{"arch": "nf_resnet", "image_size": 32, "norm": "none_scaled_ws", "avg_pool_shortcut": false, "widths": [64, 128, 256], "residual_scale": 0.2, "projector_hidden": 1024, "temperature": 0.1, "init": "torch_default", "lr": 0.003, "ema_decay": 0.999, "epochs": 17.7, "lr_schedule": "cosine", "weight_decay": 0.1}
Rows from block 3, named by matrix and row number. Rows with one number belong to one channel. Each number is 128 + 24 x the weight over its row's rms, rounded and kept within 0 to 255. All counts start at 0. Numbers have three digits each. After the name is the row's rms in percent of the matrix's.
# convs0: first 3x3 conv (model.blocks.3.convs.0.weight, 128x128x3x3, standardized in use), inputs 88-98, a 3x3 kernel for each
# convs1: second 3x3 conv (model.blocks.3.convs.1.weight, 128x128x3x3, standardized in use, transposed), outputs 88-98, a 3x3 kernel for each
convs0.20 099:138123153149142163161146147127129124123167138101113122127133149124152149098103129102110109102109087106114088139139149174175167178183169146149155151154160139143150078116096104155181159055135119133123132111115092109117126115123070157107077095137137135141153174163158151155157122121071173114140103151
convs1.20 080:119129136121121136097133120142127154150143128148149112141119121144105111161129149122119123119102106127113116104109125107112117128111122098113105108132102142126117135115129211155103093169122079160153110168198102147168158140121158163125130098113114117119145145137105130125145194172147255183138159174
convs0.21 095:145134094143142085148153130143127134157143142140145161131129133124113121122112106128109145112084120114104122142126112130120113106119133152147140144144142139140143120129160072054151082103128148135139144145135158154159153148130149135145124132164168144137168143131162150151128148177110081154113097135
convs1.21 089:118135141142138129149159124096121130111115135137131133158139131171140130160128098175136125192150133188162133150128125119108131128120150107108107116106106119115112129128159181107129193142126018075109062142156086141156135138133103100125135108132143130125123131126124135144135130129180130136162131138
convs0.22 112:144141142093124124092110131135131129145167135152147128106106135147144152139153160109113118073079099111118109137133129149129140133107124130137139127125125099114106138125117100129110140160143156124107136109082127091093117113131132102085164185126143141144142145144142143142145131138099096063139163133
convs1.22 129:083050054107107107137122122144110092154107110145125126103083090113079084124105109108122117131128161125132146127113120162164145139157142154180162137152166115113114091010059136108140139151146120133132118146133136155141152110131137114128131136148137161161145167176135154158144119144130130130133139141
convs0.23 098:132125144149168180157114092114159086129163123134155133124126151126146121142142091118124113102134128145135088128147154136093118193152120139134151148170151143150122138157099101112201121170056123114104121116108128124119161133120156138099098091095152149155155156149145136134129106138132118132131064139
convs1.23 090:135121114132164117101164129117089134121112146105159144107112117160149111155128091138132150150129154123109113154167176132143155112138150141144092162127092126107110132159127217181143098190126123154117128147156140120105163128137095127128112112089137170129144165121134148132128141151096140125150114133
convs0.24 046:146148155152143154157162144125105112145130134124111127145120113127118127124125113156117132141104123109123129105123122108124126123124124168171185153171187163168199126119166136104125149116140111110103091104111091108125140137115131115144139129153197209188189188180185192191112128137104083116128105118
convs1.24 070:159153156158156153153152155122121119119115117116118114146142142143142143142139146159159162158160163159164161181179174179179180181183179104100099107099102104102108157161167160166168165168166128130130123129134126130135146151152146150146153151150152148156151157151155150157156146146152142146144141141
convs0.25 099:157145159121129133138169132135113142119135104132122147131105137129106131126117137136129110117160119099147142130131146118144141130140108137127145139137155139147157100104089125167052094146093123130145150080134119097133098123132129108086111129088148142139143139146147151150139172137115136070110114098
convs1.25 098:127127118159197149154117143102122099130175139099136113150136129143143128151139131130102071118103083130122092130131130132126109128115111161137127154138144150116140118129107109197135134126114128116095091075116124139106136151135098132147154202135127146134117163126136150109106118104140154127152128171
convs0.26 094:129124134149141143159132153134121131140153140139173132138155150132125124113112114130120134140121122117127128117101135122111126140138131159154148154156148147148144105064082103083117130173178078120171084121166122118163121138124092104119094108098133132134137139140144150152124090079125080094142143119
convs1.26 088:169155126159163140153146157153162148121126135107113109128100104142115108152136140143124122139135132156148160160159166112101138106104113119126117127128133113122117140180107119126132118094111040115144063151156097152157118169149120133142100135144109095087116112107096092077141154127138098111143113138
convs0.27 100:143136149143141148142132134112104127133137156139133138147131145137106131139103112108111121112108103128128146140138156128120146131140147149141139138141139142144140119120143160168136139147132103094113089083120123122136111112123089095123090099126146140150143137148146142146140139135139153136132141122
convs1.27 093:132138137144146149138142132130135146127134142144148167150131131148120119143110112108099095117099090138121109102109125101094110126122131114108086114117094112120104131131121135147140130142125065129147099166181115175181110116120099106116098103109102104126101107117120123133154169143180200176157161142
convs0.28 088:116112106099087133139134124116125107129147185125133156147117119142140164131123111111092115093079105127139124118132129108125140122132132136146136135147155143150146111098088051131095128133118110092109135125148102111144118146174150118135131123143153151153145160207166157160118111138143126103101107119
convs1.28 069:156154151120118141134145146123120118144140144133121129137144142126122120140151133150162157143143143135139136161179165173163167161149149096095092115104071119104080156168162176156147140126156138136136131150148129116112146148155174126132154128146145153148163138117146137158145148145132111114153154145
convs0.29 103:108115114097122070126107118120135134123136140119120101134098131140094143162134156086142162063141175077145183156147138133130107134158114131129125139144136138131142133116154123070116109056134113121153132114159103133152147107125113103126130130120144142140143137139145139145114096162136131162141104163
convs1.29 103:126123116126132111118131112115124147103132146081134089138095115149094107099067074125118165088119193065119196101085099112103115143170165121134113140161113137166099129134109134118137096139076117130117152147130146115132153142153129120157122112158145156142144169178132145139084151111136155174132132145
convs0.30 071:159162151147142144171175165142148148144141119105119142105111124113115129130137152144121104134129129117129134155154144143141144151141149172181165157183174159168163107116098107091108109135119111108104104110132111118124102115106118142112145135118178185183171183175182181188129136106106121087139120118
convs1.30 074:159156157157156156161153157123118119124122120122122121147147147147149149150148149163161163162162160161162162175173175172171176172173178098097090100097097102104098165160166162166165163162166130131131132133131135131130152149148150150152149150152153153156152152153153155156148146148150150147148148148
convs0.31 094:131127139130151127146161112134158135101104120133127123174137121156114110143086091142119126149119136195165160117157140104138130114150136150139144135143145107125122126133120152149073111110105127161149085100119077113116137111112104113134101144139150142145152151145145138141156089102102116107136162112
convs1.31 102:127160155084096097115119135140127137127092109104076112116078093118097099151107118140127105099084085113087103139137115123119105109104093114122126121140153139152139119127122127106141142102172109099123108109136120135139117087106136100124138127144112103096116116106071078092161142152130120144140138156
convs0.32 092:145123126138137113142142135152138154100119123100115124126126124149149140123133123099120128098132146118118141132131130140137131156157143139143142141141141145140141090068157137154139149152153091075061079042067090086125124112126112104134109134147208193172163159143144141140108102146129148147154158134
convs1.32 066:163158155152142151181147124151165169126118123137150144162154143139116112124117124116119126160146138165163151145156184147145164154156162105098072111125107117113084136133122118124134183149178133151156145157167156160162108129140120117122116125120134136144110105099097083089147138154179135118142119123
convs0.33 100:121119168140151158119122116112115119104173144121100103130129113104111108143168135103133123141148127115123120116159135128129132138059116143110151152141148156160142106166116084218151131087079135146125172137129141161139130129107127120126140108136157145148138121139146145142138125109074136112115081113
convs1.33 117:130077090120199166120176168156116093160146129123155148135119120132133122150126121118111160138107134139118115112106110123115120135158152146153103127111080115086093150078138164228090108155128137114101113100130140131111157132127154155149159151122131144126127168128129147126111138145155139142162144139
convs0.34 105:147150140108088130153116166112094141132116133113125135106109108124133120136150098123111112149102106120051100095103134087105133125127146128142134123114147137103122117163117105147174151154151148096073160159116132142134122160138142139151141109127147153159149149151145137138130151131152150149161111142
convs1.34 095:163158183104135131123123099135124123129142153087096093110132129109125113126086098120133185120139185148143166167137123154157147151161161171119095173132128163171151144118093122101100143065148129160176128153142141110155116095114121132138156131153133151145148136177148134135126138133163106102149108159
convs0.35 096:105125126155169152125130130150138140108116124114122123164121070152116080165142094205196148146097101098027082135123141134134143113128138128132134132125124135130126109140140118123097138088094063080143060112155125149143128144151103114143130127119139136143140136136147139140125136113138163113120117090
convs1.35 098:128140145097138176087151175094100115143139118108122139121128127105117124116146161095076082082086104143139131120073081103065079131078078143134120147130100155143117148129130131112120128105127077118133112163153124157172150150137108103094104083096154142129138140143134142154152115108142113122152126134
convs0.36 102:137146122135129176165098133135115149110102138143179161146130102157125102159128112156122084108158173094139195113109119161117100155128112144131141146156164125131140146111114178127154157114130114126129161136116130133154130119131174121152094147092150154151164162161153155146125101129141121180119094131
convs1.36 098:146157122147193125139166128141119142153143123119122128139149144144155134109129116128138139146151152156149152154166182144109134137114128138157135121159135097086116145132135173140154150149137116126150054094129149160129135136132133119153155118127162158177152172154157145134196132128147140132174140139
convs0.37 098:127091127120122198167158170138120148111123136122125137126137133116125122124114105122111167124135173153184182118109115106075121127092161157140118155140139151137173133138096126116184113102168108100112077123138089113126117157116103151123116151115139139139145145149140139143149134067141074100133091146
convs1.37 105:108134131110149133107169124084140111078144135108154127128149126151175160124180155134078117096047119111104117115149137103143131141140137103133110112137105124133111115146130084157133143129128084140150121152137160137128086095146110116140119115125155173150175169144122146117080115131099122123129146106
convs0.38 049:171152160172144154179160163131146156146145152137131148107121115113117116113107117132128146146119139134126129144126121143140125142151132171167161166167170175165167103102129129132109105083122085099088095094104123103108105109118140102125131119126177178185199188196197210220128104094137111118126099132
convs1.38 074:152152151155154153155154152121120124121118123118118127145143143144144142146147146164163157163163153162161153176174168174176169176175170102100101102098097102101097163160161161164161164162160130133139132135139132136140147144145152146149150149144150149158147149151154150154144147144152151145152150149
convs0.39 102:148101137129126167113155115157114143148124141168114143142110117140146121132133142129079123120136138095159133106116125145138123147154140151131152145130156137131148149089131119166127126155123103147136119089140099074133148103136131104103119115115146143145148159151151140147144064124144135090117118073
convs1.39 088:128149111160163150137118136121111125108121139106122136110116124122144133141141113132120120123135119134141128144166146136151149123120162161109109157136086156128120135147095129191106130124098122115132103079144124126111108170158097134168177174158128143121136188140133136127099129099125153121134101145
convs0.40 098:130118130116075101127137120071110108063124119110136134134142129122126150123087089141151147134155096141122081134136124121151138120179161130132154141130159126128128143166141129056060139153129129116134087096111128139152126137133137142118128155149152141142146139144145149139129160153131115093140117123
convs1.40 099:119116101145160141152152169144154118183187132154144136153142129142140098144126128132100099156103088173128128107104126114099125098094107145130103119103090139120092087110125132086135141169148091101149120141161139147146159153165122135149115151152128122129128122108076099107153132142140139131152152157
convs0.41 098:151164143163166151162161144129136110096090103122125124146130124141119103140124099143136093118116070109108093141122126113105108133126133132138137131137139129135131139165141169180151169152142153123122153128133148130148140103102120120093131090104145142140145138134144140139130133134140155163159149147
convs1.41 079:122128130123124141125121128137150151130132130109117116127123121128113112147124115144124116142111096150125113150150144136138138135132126105111085101112104110115120133119120128133133122101121079125140111159161120157158108122105114116113107115115136131118120143117138139116150154139168168152164162151
convs0.42 105:127111125136121114125110112131183113083107076116141099154163154129118123130106109159134121135128118133130128097079109137155150176210165142146160135147160138140146106110142120066068147113086090086105089092111153153134114125106113061103117119115143142141144141144146146141158119099139094137116113144
convs1.42 116:141155135148175161109114126133151112170170144136126125136164146143140116105093091099093129106103129110117141120106109132123121113122123131115121124132121125109121111119127133092129085092123148134111144132110135141118144109133146137125157142142142155140131112105107102092142116133129101137116142133
convs0.43 101:146123154161121122126127144132121149110142119131119115116117079100109092112124162137146164133128145130114131115181187104150161082090136139147152149146153179140138088132106050179128125089097127138133165126111162143127138126112117184146142103119155153150141132132152153145146085125066165139106132126
convs1.43 096:148115114182199168131162139160160121161147090117135116151139138128114133119121117128129156140121156135126176138124122162158132171174122135136121113125110104079110149116170131217066105162136123103102102107132101110137191117134125159123135139143133133151140133136107091111115144163141173136144106168
convs0.44 100:143130091135112074146113113131112134139110120139124113133114127116098131123105127120118143081100139075062120153134146159129143160135133141144146150153150156150148137140149086143180098137151160123132210139116170149137186135153148136157172139115170158161159139137157145143156145182074133184101132146
convs1.44 097:162150123160160123159148140151122147165122116133103124162134117151124104133123104173146124188155144189184180133124123145112113162122136122116096097101083105101097141127141170161098132171116082104109106132152106128148137143125167135138174142144127092121135119129130101124125202147162203145164146147
convs0.45 103:170165095144088062153102058156173132133121111110156147120121122140123138133118146153126131115142164107138123153129119171136139176158108141138111143138126145141131106134138110067156136053096118115124176157145132142156128121121125114127090141153149145137147143135139139138128119123122077183102088159
convs1.45 107:148160118146185109128128077082183168082141162121156166119123145123093100163110073140107148130129164154130128139118125108118120128133132095119096136123098130134102123147138136061131121104136106106134093120148117148162130107138137144168139163170130136139170154150132128129155084126191131138109099128
convs0.46 110:131117129167129122145136141123161152114135092126128143135096099131125124144125128135119156130094147136104143141151111128152115150147120125143136122150144116145140102032040126016044112075054043073121065109144080112138091104124112126129089054099128124125130134131131137134063112082138118046130061090
convs1.46 107:155145136130143165130137160134110115130106107136147107128095092153117130164147172120131105127134100133123082123131132126126107120106081117119147108111168118133171143137135128102153154119147120149106143157099125132114150128102182148098194145113088089120082101118066073097168125131127119141132134089
convs0.47 106:191141134137137133085124132113142151089161152098139115103125118091091102138140152083048095155139153206194198138139115149119094154112080126147145125147149111124143134136132098145115141140126123154152123135141114125157116093130092102123149095140159162155149148142145147146130110141104140125120130131
convs1.47 101:132125120174179181115109119121157121172180139154165150169176172120114116125101073158178220135174220124151167088084114138150161139183199135118129134107131137135125129150132136131123118105108122146130084108112122145098150149105164136139128151141100149137112131105116146090149135155148127130160130135
convs0.48 104:123140119147124091137105092129110109129135110091121120119119133131130153110099112046090147078106165066102147131116108135129121155158123145145137152147149170153161098144137129119167101114156116138132165186155114130121119139137106151132082099130154153144158150146154148153102107152092087156107120162
convs1.48 103:130125110122094089111116106116123129104068081099087107144119123157127117169118121193114104175104087182117110171151151120097110122114138061107115102117115111114099122141125129079123150113133065096126074134174111147175141126152089102146121132146085103104103118121098130129129138117159125138129127146
convs0.49 098:137133145146145149151147151117116144118136160134132139146138124151135126143126117134110118117091102124103108150143158147151148138136137159148148157149148154150145107073094093058087107080116119135162128138162154153160132130135118135138104124131146143131145137135144137143112099151066062092099075105
convs1.49 089:150141138135132126152152149099116122077102108092107121132105111131102106166140142170132137175134138189148147124121121122127129112118119108112109110111109107122112155119108148107100163120127063123143077139160102155179118137140108127138109111120109101105116120113101120106149116135150096126146119162
convs0.50 100:128148133162172131157148100150162092150169094144133124134129145119128139148170139092132115097128107108101100137115143135145124121124143132105137144144145143138117123154148158178120100085125217150135160060150153135126091106112114148137114139142143144138142142146149150149110123136149161132093081144
convs1.50 107:149091123130149141137150152130114136117139188104147169119120113133103093134115101134130119151112094148138115123143143148134137135140145128139127136149145136136137120125102151172128128141122078120112074128123080120079118145119135143157126148119101124109127150139122169141143135150152166158166140122
convs0.51 102:158153113121129107129118112125131168128119137124135159116123143114114105080098096190159153127139147079053061110118160102102152140120149136148147134140138129137133099124096104086110147119141122070126150112137157124137118135166126091137118080110155160148152147141133128133122124102137090133123125131
convs1.51 106:119128134079075105120100098132140157085132141110109159111135164102124160114108147138159158195207213175153195084107126090100135136140140120103113101099097103096101140121134147118148096089166109113110115116123121103117132137128098112159127121133163164174176147137105108101185147137149130137094115153
convs0.52 101:172199161101105102134123133136158158139116136145141136111104135111107102113102098161141173125075124119108109143151152133139132154122131138110095139133122133134127113154156098094033130100161088131125134112067144099079137149147173130111145132139130150142129132132137138135140145144108064117118115152
convs1.52 102:113101099105092103065075083126132149103103148093077136101118132104083111142120101144143141165138163157120132133141123133128141137144160134125107142121095109134091134131119129124154097089137142137137125145159138109126136154138106118148108108125174184170157164163123167121162145148115105112077084165
convs0.53 102:103092125086130146119126122144183210206190122102139177095084101130108119121145125174135111124128089114108095147104089127133105108119148127120123126125129137152113135118137085182202130096129131138116089096118105147127103127145164138119148152071128127131128127134133136132119120131119089075155120098
convs1.53 108:130117136123075126091120104082118070095131105112127108136106087140112083130127116133132158111113125128111094150142146159159158124140138155112105160099089155110121105113148106097085118116097119165155132110144140137149117107127153177148123178162142117131139119132133134135147115100104068082135162135
convs0.54 110:138133135105113118160129116153193108110149080056124077133148140117114112145127111151138142148098143141096143166172165149154142119122141130135118129131122135126109087122139102153193137128135130145136151159134111098114129092110136126076113126115137139134138142134133141133132081123154093085162132156
convs1.54 114:106138173123146143138126125118158096111164122135142120082119084109142124132152136146158150103121135090112130129126122151130126157143155152104079174123077135130119141130129125130116092105116133134127122155124110130140153116115164142132172122123124148143136108111140120131125143136128091116119129101
convs0.55 097:106105129102143132109117099143165134122143106134127117124120127124119121113099101146119102121089090138127116128157145079060052100074052120127124118137121104138124101106075148148165111123117102114094107114096112109111124116118150154130163175149143141138143146138141140135128070088094107094146180163
convs1.55 103:085091103126129111124148145119143122131124132121124109067034064123110123171161160155144120176114080192134120130130141085068126103080122124132128116140147122123126119119113128114118103111113150166158134154149121145133104084092148107115136118123133145139141133128080101096118095122138113123131134120
convs0.56 110:141143123137142120131139145166112100175103102112118084122111134146135149158137136127130107140146091130133107125116126146122149148130149061112141078117132075107135143123092144087068150108107067079111084117076112127093152130123163177110173176116142142145146143147141145146118100141133147097134124110
convs1.56 113:152137131137121124147119108148152162134107142129112144141127099148119089155134119116082116108058127120097137142131092143130091135136107140150136143166159142160147134136104138140114129146123102102132087095125124104145122079080111065091118114122096106113105102103104094078122109109111104099120129111
convs0.57 094:140147079122125093137134136141124098142117098141135142133165160129153144140154149187190159136119117123090122144119138147142134139145139145147150133136147138137148098170148087089109106078091086064092087106117086133132160150174154140130104115150139123130142132136141140142145167142106139115094118106
convs1.57 102:129166165140160166160181176057058090105084118113115116105104082114103071160143117151139142122114121139112108125089118109088123108102122138123099108111081109112097133141155134118147127122119111127130130141145135144131147154153111119121088092100144141146129127122123123123136126135119129126127128132
convs0.58 099:131133143140161159141140155109158108113172114122141112124121122121151132104160131111147116123149113111114117132168149138161135132134136144136163148153164147139143084145092118169106110078062142161130154086141108114135124152087140175113099145122147153144154152146150149144106140075104153093123103119
convs1.58 108:113054078134137129152178139124130119138146157140156107126126116148118116168138120127121124129104124117105114143145151137139107121137115147130110151141097157120123109113118151155116116151118120098075131099115113100092115153122119145137099131115147144152169167138166176138141166145177167139183102140
convs0.59 103:114146125123151119124126087099102106042081113097121106170139093162121094188108093163192156146151135145133120139142169096120150094132175137136141145134138152148140126144095100152134113135118105116125148157141134125114115083123113098109096063130132139141134137142143141137139103114135125099102114108
convs1.59 101:143113137119119127138104131105135053147100087102153130105091152151106119123131164103082104123154130155176140164136090151126118161123104146169130143144121130106129126159134132151114132150156117112121099114142086134129108113134134134134179151115118136146132130109117087095114083097122079108104102110
convs0.60 099:133147161146117150108133138111115116072108152130148139110107134136169169156167149171128117156088108115120152167174190135123139125112113151145140145143137145141137118151145179178144126123114120126096114127103125130126133126106144140136131139150150152153149149147143144142142140133158135118119122106
convs1.60 090:111105096080118113106121125153169156146154151128148150124104135142125131183142128133121165121132147152147153125112125146151150169158157148116091135113091115091074121105097129123127152114126092123147116129129136136165101086103157144140163149145107111123088131140110136156131105144124152184130156127
convs0.61 099:129140155178139142169166169149219163182144128147164193124110136128115121119088089115081061133088061138091091114110121128128129105120120135126139135127145130133140133131176170137109151179135090082099083086121136119142126164146130168125117087151140141149142139138137139137124155129162144145147114167
convs1.61 102:151134141149179172127158140151174107105102086139151099197177182147149162115131136109091127105070124128111141125107127147134158194164186123143137120135131110114129119096099134139139152145101093137133124163170153168135086106116087155124091087107127107107129131121109111119140105126142139093125114099
convs0.62 092:124139135136155136102136127133091116160147138133122129116131160116121123133152127149159092166158070116122116163138104185149132116102101142164152145150147141141142078086139144145086150147121097104105113109127102108122130128104126086089098083130135142146157151151149151156106128129099082088111103151
convs1.62 084:142147148163164160147146174146140101134125147122113127144140128165146161134129143157153149143128131095097128150131130132148138146174171113092110127121140131131161139153117142183201168186147124123133124126114118133124162145145167117120205124101123154150124174199105142149121127132133139117125106126
convs0.63 095:138139126147147138153150140148111129114125150141137133152144127153139133154136137144131096142110081148131109132134159129127151134125131150148149155148150155152150105064068087075073093090098098125152119133159144152165126127126114119127090113125151159149151154150149147141123098114073060062086079090
convs1.63 087:144134139125118126150143141120121119115112099127126132129109114117098099154130127116115141131123148157141151111119123137147134130143124112113091110116093124122099120109114106092096116115122086129163084137176119169189109124135101120134097104107116114127137146146126118122145110115113078110127113156
convs0.64 095:117147155134136149143140148110110107121161117121140103112113112118124103141126137158107079166109080135109097165190158140133119126119129154147123155143132157137138125150149139117132129108126114153114120148117146146151144089109102059082105082095156143149151149144149146145107098137150124114126152095
convs1.64 092:127098096153153137142161176094154108120174131131140106146120117137108111141137121089119177085096130115143160112088095130115113170152122102096093116123109123141123133109107124073054096093080093118147099147169127127143138100137126099099135091090134141145145122125122096115141124138144147141150129126
convs0.65 080:145142113128134129154152103162114136126121146124101096119116122127136126125122120130128115154112117146115111104089129126127140140144139155169161166162158159161158094121082127122211155143096104101063100109125087097134114110130161165115142137124165162154161158153164167170136140122146097112089091102
convs1.65 061:157156165163152155159157151125125120120119116126121125148146149153154159149148147161157156157154159170164163161162166156163166176181189103095095091095096092103097166165161164159151161162157133137138135138140132131130148141142153144145157147144162153163176184185153153163146136136150150146149148138
convs0.66 111:118123099139172146117138147151145144135130138162127153119116142109102104135145132098108107133144146133149142173174139143169116129114107135137152123140162136141145107075078125133099114108110136159127132137131131129119144107085084116131146131090142141138140142144142143140123061068070095122125144132
convs1.66 109:118099099107103117096121102133129102156144118138122091109056048101076070130109089126136144133137138155139133136128143143141143113118123118120119125112096119114113116119130122111097110091133134165174109140149145158141119117127163168156084126132092123117121140143125138133132114113148098097123136170
convs0.67 113:120118106150168143157152155146131129135139125138138106128122127165174155151158151119089086124108114185177178147146122138141138125131133137137134129124130114111103069095124126139082143164142072086113055085095113136146098100095120087120126122126137142140141141142143146146123105104131104099148142116
convs1.67 111:112100111096103118106099117130142126137155152115101088139106105139104103143133119118106126123103106152131116126126145126116127110105102177179132179167129154149117098106109130140159133113130123121128130135125143157156088044062057065069091104101150157157114121121126134133145127147124106123137139153
convs0.68 106:133124110123105135123130126086095101091118102091124120136143137163163136136123114104115134109105151092093133130126103132135134141114113146132149137150138132162124125110105100077077102121058076106126066104122100128142090077110099103120091105124163162161160157160161161157159121133131061131078099098
convs1.68 093:105122123135101115137141138137141119120082130096118108114143147122127119124121134127144157144157168121117138172156128155143124140149136157163127139150116119116102159145122125138142163151119136136130134139125134135117094082102100063087124110116143136127129128136107110118128150155112128119115157144
convs0.69 098:139132148151165105123115100100118107158120106125144157144121113180162143120118126159174156167197174096067066097122139116122167100106113151143156154163164146148142106119088117155168160112116090100081149109137133145164118172139142154104140120146143146145157151148141140139147171161144130106132119093
convs1.69 087:147153156167131110172130132141128118143118151095092169130138135145133101161120128123135142203213230169163180152160146112141154121143127106094107158132074149139067115107142197177148143114099112137132119120151129131109155125135119129145147149153150140142153164121124108103155125153154092124137141154
convs0.70 111:126141080139186138108112119150156141098157163148143139152128154131098137143120099114099123113101110112080106140118128144124108102134145117167150128142150134114119184166153190174116123154169079126120103129147148117127128108109069034132135073123138136137139140146142131132134134115100124148096060128
convs1.70 120:097090130080094099090067116137122068157197083112129122148120125149123108157123132118117130096107132128123137148159144141153173139126125115150127132115105113102092097120142064178069126102112091094140094071080134120101127140131140170173128160168098124134145140129122127124115139132141109085119111138
convs0.71 100:138138148094092153087093141116119128121144154172152121119081126102113170119124139201164149173125099149097089154146134169112089147095099136143135143147139147150144070094136115111108122111089120109099102107116124106121102138116146142122120104108137138142144151152148150150088144114143140125101118125
convs1.71 088:106134133144161168128143106151178172150173142129149120123123122150126159167140147108144141130159129173160154135145165144164146125141145099115125133127107149118070104120092110135105106114102117127131141147143138151146168140126193148133150122123121131140084113119093131119126112143130160126137157119
convs0.72 112:125137111110120103073108099151048077235109072185115117115118129142114143159136149145140127115139118118124126122120134132117129126135139163141105150143123132134140137128081132045078138102130151126112134127120114140124151135123123199134134210144139140137136135137134136138138140129134192159068119143
convs1.72 125:134139140116141170125147147137144193146204222127182165127147124142150131144157145133098108123128134134149149152130142163131109126131148116132119156169135161196133123081129087098164098164158110120123121131082130129139119106091122066069127101086128119111124109130147126164149159103126107090130090118
convs0.73 094:136140122130168148111145134110151136112158140097121108105104109101115110108157145134096087134122087114093095137150156147138163132131134132148132132138129139135130129163150138164147121126069114105111122130119129153163127154136129134141107105146146130134148111139156144148119136130112110143115128102
convs1.73 079:118101099125163165132156144113133128135135119136133127142108122163137126176133124124129140137133156153153147118119155130112146154154168110116113105110100111114099122093122153131106151136121097136148122165166119147148141139125142161145153150140128120092119077089113102113135113124147106112146113110
convs0.74 094:156144127151124120139101138139146097119188138131138139140132093112118092114162147127123098128138110114104128108159146116157159128129135151176147150156137149140141106114092132123070153066121085091085112120140075151160122110099137155129107169144152146138143132144151151147150101089111151121130154108
convs1.74 089:153089164139138166130161129144158130170150133120130115152127133132112147135127137139130139130112149135117148135132142134116125163170140098109096117151105155131092133109143091130107116130125109131132118128127139133124154146128155158127125135139153136155144137160140139121153162145162129137166130156
convs0.75 107:092138146104109095130103091130150112108116125107145128138139127128102121131123125097129140103119140132128123148127150173133136176165123147150146144151141142143137078077112100064069115110068093079082079092080125108082118101094124103152126139125137137142141140142141142137105074087092103114109112093
convs1.75 102:116127114113155139106118104129143134153162126124124106162163167161174165118110104112121135052099181042094188123070072141111099141137148123122099127138110132131102145146174160147151165136145150143111143138103129125112159093098158111097180145139130157166135137156118113104146145127146086095128106138
convs0.76 087:122093110144128148166153147118217184192182132167158166114105117129099129126139147106088130092083097097113116134119129129135131118126132138093111127115117125126135115115124113139125144108098103112124113103129127119130123144173129127144099137161149146137151136128151138142155157157139147128157132154
convs1.76 064:162146144137140130140092122156135139120119102121090105144155128164153120162150127184129132154121124162128113135155174130133188117146181115112092107096105109094092148135136158153120156141161101123130091131129129114119145157167133176157153138143104081056118111142128132154114141090114166104149128143
convs0.77 102:138126090153169104142141113110099101110085103141135096146160164117087117140095106156144136153149149126126150119116101141129120157144126134126146126137162128151165096122081076135140127201134129111079142094092140100102127184135136112149097042090138142135138132140143136138101179145100163154081105109
convs1.77 100:085114133144121182163104173186120068142126091142140111138122135127122124156175161119093088137114104131112112143123122135125117132102115077079110057053070069078085101167149157128108138094147104102115116137132118136147124115101136141112150155125110104104138142144117132126081069122111109134129121148
convs0.78 096:121166156187127143163123135102136152108140127119130129131128134124122149099130140105126130150105124135096117137125141131154160161141140136116151139143149133136144126171111153203058109101104193127141190086134110124110142131116146137109134132119135139167135134157144153149121152118148139098132036109
convs1.78 089:127127118110201123106201127132123115161111114174098105124134143133116131148128133124115107120105103158137140122141145127132125144133139140112097128106105098088102116110079113240127143195125122151135113122135145127111130143146136135149124169105105138121096133106135146110138134136139179152176135124
convs0.79 096:131135129142152130149152146109123130130148149121123116145141136156131124133109092122105087123119113110111108151166145135165146139162133149141137150147138149144139085088124066044074120094144106119144098124159136147152121128131110137151077126143143134126155153150149151149101116158067061065098092099
convs1.79 078:116135131125143132150158137116118126099104109126129123145118113149116103171142123136131126151141146163156153115102110093101117097101116095097100098100101093109108111117115123096115185144133030120155075169188110183196125141143108123131105106110109103077111116111101120115137125114128114120163147154
convs0.80 105:133142151145150149150144122146141165128143146147150140133140127137113101110102098118112135110105138109100138115104125102092102115117121145145147142144142157148147098054128085128143147158149087143157118135137149140146123118125124117103117140109134140145137140142145148146144075131119091165133198157
convs1.80 107:150120135151148140146133135171152156139118130092107137119099104129109116134113110167135111164125110151124130166164154131095102108095096099119115115128127112115120159145132153146132145107121039082103069121147090131160140154123121106126094097112113101105120114119120123125143178150175144142152130168
convs0.81 097:139132145149105130173120142136147135158198142124126106122101116103112118116130124106118088135114087149119141126124119126110114120115096147148144147148154139137141122084156167140102150150100128120104160089120154124145118105099125177164152160123151152154148147154146151153123073127103165159092116124
convs1.81 097:144106097122149150154158147128139194135163201129138147122130131125104121120111125152129102148118110173133141107131139129121131127113144104134113117152128136117084133135081090140178134111135138151149141149125140147130181174162150143120113147143132162148092146125114154125133144132168184117162154144
convs0.82 107:159115139160126118183134132120122120089156089096134136140134089135146083148154084154170112126136111112098109126115114135106136142109145128124137140135138130133140132082127089095074111176072142125116131121120114137111133106115119132119129132153150146147141143144138140149137107128127132105133141118
convs1.82 103:135126113129155148132173172116166128133187138128172105143157193123162178118165178130138105137129105149131125149131089148120089151143112121084156137079151141112156125168133132109164139107145120136093127141106138158097143167112161157125143142116133134129125143123139144136130167127142150095138124123
convs0.83 093:133137142141147129146151145139105122125111118133139135129132140132121127141127135153116112138096094125084117137138180126139165135131145137140154136144158148148159133089070113032094132115128092118147113125153155160169115124140128096147095122150141135143152146140150147150121105073125066066092060067
convs1.83 075:126133141131134142145137134094094089093102094118104101136114115124112103145127125140124142145142155154150165123109115146147131152156142123123089113131104105118109145127155113111133137109154024093156072138186110163197149148161102127126117126124103120109096135118131151142122102095121081138147107165
convs0.84 098:180119146167109117185131132113145136113169115104122137132150127113132122133155150139138131136103106143098111135127133126126147128113139143145149146141156138144150129092127095137098136165111133162142166106119128119125123126099124198141127151150160150156137131149151149158133088108097165066110153089
convs1.84 097:121111106148171161134157157108118138153177176138187129133127147117105140099131139102104105121124126136150154141115107144130117168161135102099124105109107129106125126145130135155132108087162128138112112109094133153104170126109171179136130141142138135119137157145135146123160185174160207115171125137
convs0.85 104:133126093120082123097074128066082094091093121104118071104120160120106136141129156102138121099116114103079109140110116167123099172131112159152147169150142142131143163146141165097137105096127120127137093125114100134116117128101148124091137149099146145138154153138151149145110156147134157132136155106
convs1.85 097:117120105101093102120097130118162159145172149147166142144131125125105140132129106154195141095146158104089159104113129122122135125129142116127131140167136146165159125095132097062137124049107138125128128135141134140127184123122165115107166141143114131155120144170122115138101079126079087117111058114